{
  "model": "image FSQ autoencoder",
  "dataset": "simulated telescope pictures of galaxies",
  "train_examples": 48750,
  "image_size": 32,
  "crop_scale_min": 0.8,
  "horizontal_flip": false,
  "bottleneck": "fsq",
  "downsampling_factor": 8,
  "encoder_arch": "nf_resnet",
  "encoder_norm": "none_scaled_ws",
  "encoder_activation": "relu6",
  "encoder_depths": [2, 2, 3, 2],
  "encoder_kernel_size": 3,
  "encoder_stem": "deep",
  "encoder_avg_pool_shortcut": true,
  "encoder_widths": [48, 80, 144, 256],
  "encoder_residual_scale": 0.1,
  "loss": "l1",
  "latent_channels": 4,
  "decoder_norm": "groupnorm",
  "decoder_activation": "silu",
  "decoder_weight_standardization": true,
  "decoder_widths": [64, 128, 192, 256],
  "decoder_blocks_per_level": 2,
  "decoder_block": "plain",
  "decoder_attention": false,
  "decoder_upsampling": "nearest_conv",
  "levels": 5,
  "init": "xavier_uniform",
  "residual_init": "zero_last",
  "optimizer": "adamw",
  "lr": 0.0032,
  "beta1": 0.9,
  "beta2": 0.98,
  "eps": 1e-08,
  "grad_clip": 3.0,
  "steps": 19000,
  "batch_size": 384,
  "epochs": 149.7,
  "lr_schedule": "wsd_sqrt",
  "decay_fraction": 0.4,
  "final_lr_fraction": 0.05,
  "warmup_steps": 1900,
  "weight_decay": 0.03
}
Rows from block 5 of the decoder of a small image FSQ autoencoder, named by matrix and row number. Each number is 200 + 30 x the weight over its row's rms, rounded and kept within 0 to 999. All counts start at 0.
After each channel's rows are labels from the 100 images, of 14848, where the channel reaches its highest value: "top examples" is what is common among them. Only what is clearly more common there than usual is listed. The data: simulated telescope pictures of galaxies.
# conv: 3x3 conv (decoder.decb.1.1.conv.weight, 128x128x3x3, standardized in use, each kernel summed), inputs 0-127

conv.19,197,183,215,179,165,218,169,164,195,194,221,170,217,238,199,193,236,199,174,216,130,243,161,367,215,219,190,199,186,174,208,195,215,158,205,197,212,237,187,201,206,199,195,267,211,158,183,204,173,195,152,205,194,253,181,195,178,203,212,271,198,270,191,183,163,210,203,186,193,192,164,187,217,164,171,179,188,213,197,211,184,166,205,170,227,180,214,217,201,216,211,206,100,220,230,201,171,210,194,167,251,188,218,171,190,204,211,178,208,196,180,189,186,200,192,206,202,215,189,184,205,171,234,196,144,218,216,255
top examples: many-armed spiral; winding: anticlockwise outward; winding: clockwise outward; tilted

conv.124,192,158,203,232,207,177,151,112,232,180,222,191,210,179,131,206,199,140,185,169,202,243,223,215,220,156,223,193,190,221,233,218,190,234,211,216,147,237,204,181,180,215,135,212,222,211,175,215,209,192,193,252,229,205,185,201,179,215,257,220,256,214,217,292,238,222,245,172,216,209,216,196,207,216,187,193,176,166,181,221,166,201,184,171,194,216,187,209,203,191,192,195,181,200,202,201,157,250,228,161,222,116,222,175,180,151,188,120,251,213,180,205,206,222,146,205,239,188,205,222,191,185,213,165,216,206,206,243
top examples: merging pair

conv.26,232,215,176,223,150,231,234,197,192,185,178,173,239,224,262,205,221,212,225,206,202,196,223,220,235,243,237,196,206,228,209,178,202,164,198,220,217,228,227,221,222,235,204,188,239,192,204,175,237,195,214,143,214,163,228,188,174,181,226,194,159,220,194,206,237,267,269,199,167,243,185,182,162,204,159,220,267,166,108,142,220,211,192,133,193,231,209,173,156,198,192,227,214,245,193,148,250,183,249,224,210,199,213,207,187,202,203,203,218,173,173,205,180,163,182,179,272,196,209,161,152,172,172,245,198,211,194,221
top examples: bright star with spikes; ring galaxy

conv.16,236,185,184,207,198,219,171,177,142,188,191,193,187,194,234,215,211,151,207,183,182,268,202,159,180,236,211,179,219,173,193,176,215,257,208,163,183,154,213,191,234,175,214,167,240,142,226,266,184,150,201,201,243,236,231,223,209,205,192,163,196,199,178,166,294,204,232,231,230,244,251,185,209,184,195,202,183,219,204,194,189,202,227,153,189,251,173,206,164,243,196,196,171,182,213,221,176,210,173,209,225,214,178,205,172,169,211,168,254,200,178,207,156,218,242,199,234,208,219,262,187,165,139,164,222,256,149,239
top examples: bright star with spikes; small; edge-on disc

conv.109,196,179,231,202,198,162,229,226,235,183,200,159,174,177,222,204,252,218,183,220,246,283,174,244,225,228,150,186,148,207,250,223,191,231,218,195,151,202,209,193,161,203,205,227,241,160,190,199,212,232,152,231,218,203,204,205,220,235,216,249,311,210,190,151,171,135,222,222,188,177,222,187,155,195,222,224,211,212,214,174,165,190,217,202,221,266,167,187,158,182,193,208,205,176,216,224,198,192,231,207,230,167,243,221,226,227,225,176,224,225,224,182,212,269,163,166,193,203,170,214,164,218,188,175,190,164,222,165
top examples: lensed arc; barred spiral

conv.96,157,191,170,193,192,145,171,203,189,156,194,180,163,177,211,199,188,214,185,143,196,202,217,226,211,226,204,179,195,173,248,213,181,180,165,179,183,214,218,198,194,213,199,199,180,217,179,187,240,212,208,190,198,177,241,173,233,184,192,176,193,185,188,183,210,189,212,167,215,206,189,192,214,269,180,199,144,177,210,200,178,230,263,229,174,268,186,252,29,173,238,222,197,227,222,108,176,182,188,221,211,187,185,148,190,170,195,183,189,170,190,162,196,196,189,224,199,195,181,240,181,166,180,196,193,164,214,174
top examples: bright star with spikes; small

conv.118,174,204,190,203,214,231,167,183,232,209,216,234,214,244,220,205,219,191,133,207,280,249,252,203,156,188,201,169,168,220,198,205,209,267,197,204,215,163,247,186,201,161,229,200,200,185,190,167,194,185,242,244,273,196,138,223,154,216,230,196,190,167,230,174,256,182,161,251,190,248,198,188,178,129,166,224,139,213,205,217,199,250,224,192,239,236,158,174,219,205,192,221,193,190,188,183,159,224,219,198,178,193,212,244,199,164,230,208,194,198,212,218,119,236,195,224,223,200,214,202,200,228,145,197,195,233,196,183
top examples: merging pair; flattened elliptical

conv.56,166,196,201,192,165,174,235,175,149,209,229,178,232,196,223,190,238,214,172,205,242,251,218,226,150,198,175,152,175,194,223,214,214,236,207,224,201,138,222,195,188,216,211,233,192,209,209,150,162,226,254,175,146,217,229,163,185,201,190,240,195,238,219,198,187,182,145,220,189,125,164,178,176,188,213,214,157,166,186,180,180,226,194,209,217,233,221,192,173,175,180,204,172,142,201,201,194,178,222,189,56,244,219,205,226,194,200,221,190,213,227,208,227,216,236,191,218,194,115,208,213,175,202,212,202,180,168,186
top examples: many-armed spiral; small; winding: anticlockwise outward; tilted

conv.14,222,240,216,208,192,191,193,215,188,195,56,193,233,196,198,149,177,219,217,138,262,199,176,218,169,293,190,149,188,199,257,131,191,207,191,199,199,219,186,187,210,200,179,180,199,199,176,223,178,209,218,235,195,97,203,217,213,202,222,171,218,81,150,196,188,197,182,198,207,250,192,138,178,192,205,174,180,214,197,194,208,222,204,180,238,216,192,195,198,195,177,173,197,189,207,202,196,189,189,187,194,199,205,245,199,188,196,200,227,214,187,214,202,166,207,193,193,191,209,190,190,175,201,204,186,183,179,251
top examples: merging pair; edge-on disc

conv.32,231,150,199,235,202,165,255,248,211,255,225,166,202,237,177,215,154,196,210,222,274,221,207,181,215,267,220,211,171,171,193,203,224,191,192,185,172,214,201,233,129,222,179,232,231,169,160,171,175,199,229,223,275,176,178,196,222,249,176,203,265,177,160,219,162,196,157,233,239,172,181,194,168,187,165,268,243,228,208,166,160,236,205,192,196,188,186,204,156,198,228,248,183,170,179,164,176,201,203,215,198,223,175,225,232,238,255,219,180,200,216,156,188,194,189,201,213,188,178,233,177,194,187,195,162,221,164,161
top examples: bright star with spikes; small

conv.41,142,211,200,212,228,195,167,251,225,190,196,185,229,210,237,236,244,203,184,183,204,156,248,195,176,235,244,204,192,200,278,185,202,198,230,178,191,207,187,209,195,159,211,208,177,215,187,212,246,257,188,185,225,134,183,247,46,190,228,176,235,172,231,220,221,160,206,177,208,167,190,169,189,187,183,199,142,216,191,205,191,229,216,206,227,248,227,211,176,235,215,163,237,215,208,205,138,228,222,170,213,185,197,187,184,194,168,198,181,139,169,206,177,219,181,203,214,199,223,231,223,189,178,208,174,202,187,158
top examples: merging pair

conv.106,241,202,148,109,202,172,233,260,194,170,221,181,187,158,198,190,235,237,188,204,189,259,168,207,226,204,201,119,213,173,255,205,236,229,237,194,256,198,244,172,203,179,215,213,198,196,224,178,193,247,237,167,207,135,200,190,239,242,163,234,249,205,204,162,222,175,216,225,214,237,145,190,201,176,135,231,222,154,207,172,230,224,202,219,202,267,197,184,182,224,197,191,212,209,193,200,198,223,156,238,203,218,201,177,234,197,224,182,125,242,199,219,204,193,176,223,227,205,173,230,231,194,211,193,169,220,188,188
top examples: many-armed spiral; winding: clockwise outward; winding: anticlockwise outward

conv.3,199,225,180,199,207,211,193,166,136,199,219,198,184,194,215,165,179,206,196,184,128,117,245,150,212,164,186,205,182,168,156,191,202,173,186,210,223,133,200,218,180,220,218,237,183,220,212,194,193,153,237,167,200,225,199,219,212,208,231,169,161,181,202,234,221,222,228,200,212,237,158,205,205,226,204,182,232,256,197,201,188,96,214,200,209,230,156,215,195,193,208,201,208,173,187,90,263,181,195,150,177,228,201,236,212,158,207,170,176,183,204,231,235,184,178,180,220,199,216,214,177,181,212,203,191,191,163,123
top examples: merging pair; lensed arc

conv.60,225,187,179,207,191,232,193,161,188,207,187,222,173,212,265,159,198,198,226,219,240,198,216,172,172,219,174,166,215,212,212,114,179,215,219,222,183,215,220,202,185,181,215,210,261,190,157,259,198,173,210,207,220,156,178,223,245,175,251,202,208,186,168,212,196,244,270,249,219,188,224,178,194,172,166,175,166,228,218,217,226,189,157,191,231,283,218,205,178,215,218,220,184,189,193,203,227,192,187,233,270,129,195,161,143,183,188,212,226,127,118,207,174,198,210,213,242,209,182,195,205,201,172,162,190,222,210,223
top examples: lensed arc

conv.37,140,230,202,185,207,188,190,232,249,177,126,199,213,188,225,163,213,215,189,112,205,228,162,168,213,229,189,177,193,168,221,205,217,192,195,169,208,190,185,227,168,186,178,197,183,195,169,220,194,181,189,180,252,91,194,241,92,202,179,233,136,146,254,199,147,184,239,190,219,152,205,158,221,189,226,178,223,185,199,189,203,202,216,183,274,232,192,218,191,241,197,204,213,235,211,182,244,186,169,212,202,213,188,175,188,193,185,195,185,184,139,203,196,188,210,216,201,206,192,239,189,185,213,222,163,189,173,183
top examples: merging pair

conv.89,249,221,202,108,176,191,198,236,139,201,202,162,202,207,199,219,270,208,249,191,140,225,174,192,203,213,158,190,224,157,240,219,176,191,184,190,175,177,272,182,172,191,229,165,211,183,205,198,145,158,169,203,228,173,160,195,200,181,229,193,187,193,139,214,224,200,242,207,228,218,222,174,202,182,185,198,200,210,237,201,174,224,207,211,266,237,194,207,183,252,194,188,231,202,184,256,240,169,89,160,159,169,208,229,233,165,233,190,234,207,200,211,221,201,212,215,224,190,176,192,180,171,180,231,226,185,190,189
top examples: bright star with spikes; ring galaxy

conv.42,222,163,189,172,178,210,209,188,159,203,211,171,179,218,236,204,176,232,201,203,260,275,186,222,224,273,236,217,198,196,251,190,162,264,216,175,187,113,236,197,158,165,230,203,184,195,182,181,210,186,197,172,242,220,243,178,187,222,244,304,230,185,194,193,228,203,207,236,209,192,196,205,187,201,193,211,197,162,204,164,200,238,191,166,193,271,187,196,173,193,192,217,168,211,202,206,237,199,162,214,271,193,201,244,196,203,246,124,178,164,236,223,217,215,222,226,193,207,168,231,202,169,170,203,191,201,207,242
top examples: lensed arc; two-armed spiral; winding: clockwise outward

conv.57,242,206,216,244,179,180,184,141,209,224,233,179,250,183,196,203,216,193,206,165,208,192,225,198,171,150,243,168,223,217,204,166,212,206,206,161,198,201,227,210,170,186,231,163,193,227,219,207,206,173,190,171,230,227,146,205,154,240,215,149,161,208,167,209,234,154,213,196,204,199,127,161,151,212,131,198,227,181,186,285,190,221,179,206,200,211,179,224,221,217,200,220,204,159,192,245,193,206,190,201,78,238,197,189,251,237,179,218,182,223,135,218,178,183,217,211,229,202,168,174,220,225,203,177,227,232,204,233
top examples: many-armed spiral; winding: anticlockwise outward; tilted; small

conv.25,180,206,207,206,200,210,185,141,188,187,252,159,213,201,163,189,187,189,202,257,169,219,203,152,201,170,182,213,193,198,152,247,170,172,191,230,182,205,204,200,156,187,206,169,183,226,194,189,204,177,138,98,218,279,120,208,182,199,86,206,171,203,246,189,145,179,241,172,192,189,197,228,184,234,139,190,207,161,188,193,161,103,229,201,200,202,189,214,168,187,225,200,193,213,200,184,167,201,207,173,184,157,184,233,177,194,159,202,173,192,208,191,192,208,174,179,191,203,187,194,209,188,176,210,196,199,186,226
top examples: flattened elliptical

conv.33,161,212,200,201,167,202,219,200,154,219,171,199,213,176,200,198,220,199,225,206,196,209,221,188,216,237,215,195,215,219,257,201,175,220,198,194,156,208,244,167,177,221,209,197,238,179,212,200,125,182,168,208,240,94,126,223,190,202,252,192,209,192,219,222,327,217,186,198,240,222,186,251,212,142,196,216,243,257,190,251,201,180,195,209,145,237,170,202,169,219,196,238,199,160,212,208,174,196,194,197,195,179,232,172,234,188,231,170,209,196,186,206,186,168,159,176,209,220,190,221,227,239,189,148,219,208,156,204
top examples: merging pair; small

conv.54,224,242,207,224,194,233,203,190,203,241,241,214,175,164,230,199,185,197,230,222,146,177,181,130,169,119,228,219,187,180,198,207,179,207,210,237,185,123,247,202,182,213,195,203,198,259,214,217,203,88,190,120,225,179,165,209,205,209,130,172,211,168,201,174,178,212,198,194,203,172,213,189,256,253,166,230,190,152,190,200,175,185,172,193,199,244,208,182,183,206,175,187,214,169,169,174,173,238,218,201,166,202,194,196,194,190,260,194,195,199,217,206,198,276,236,179,197,193,224,191,196,196,199,213,231,206,190,140
top examples: flattened elliptical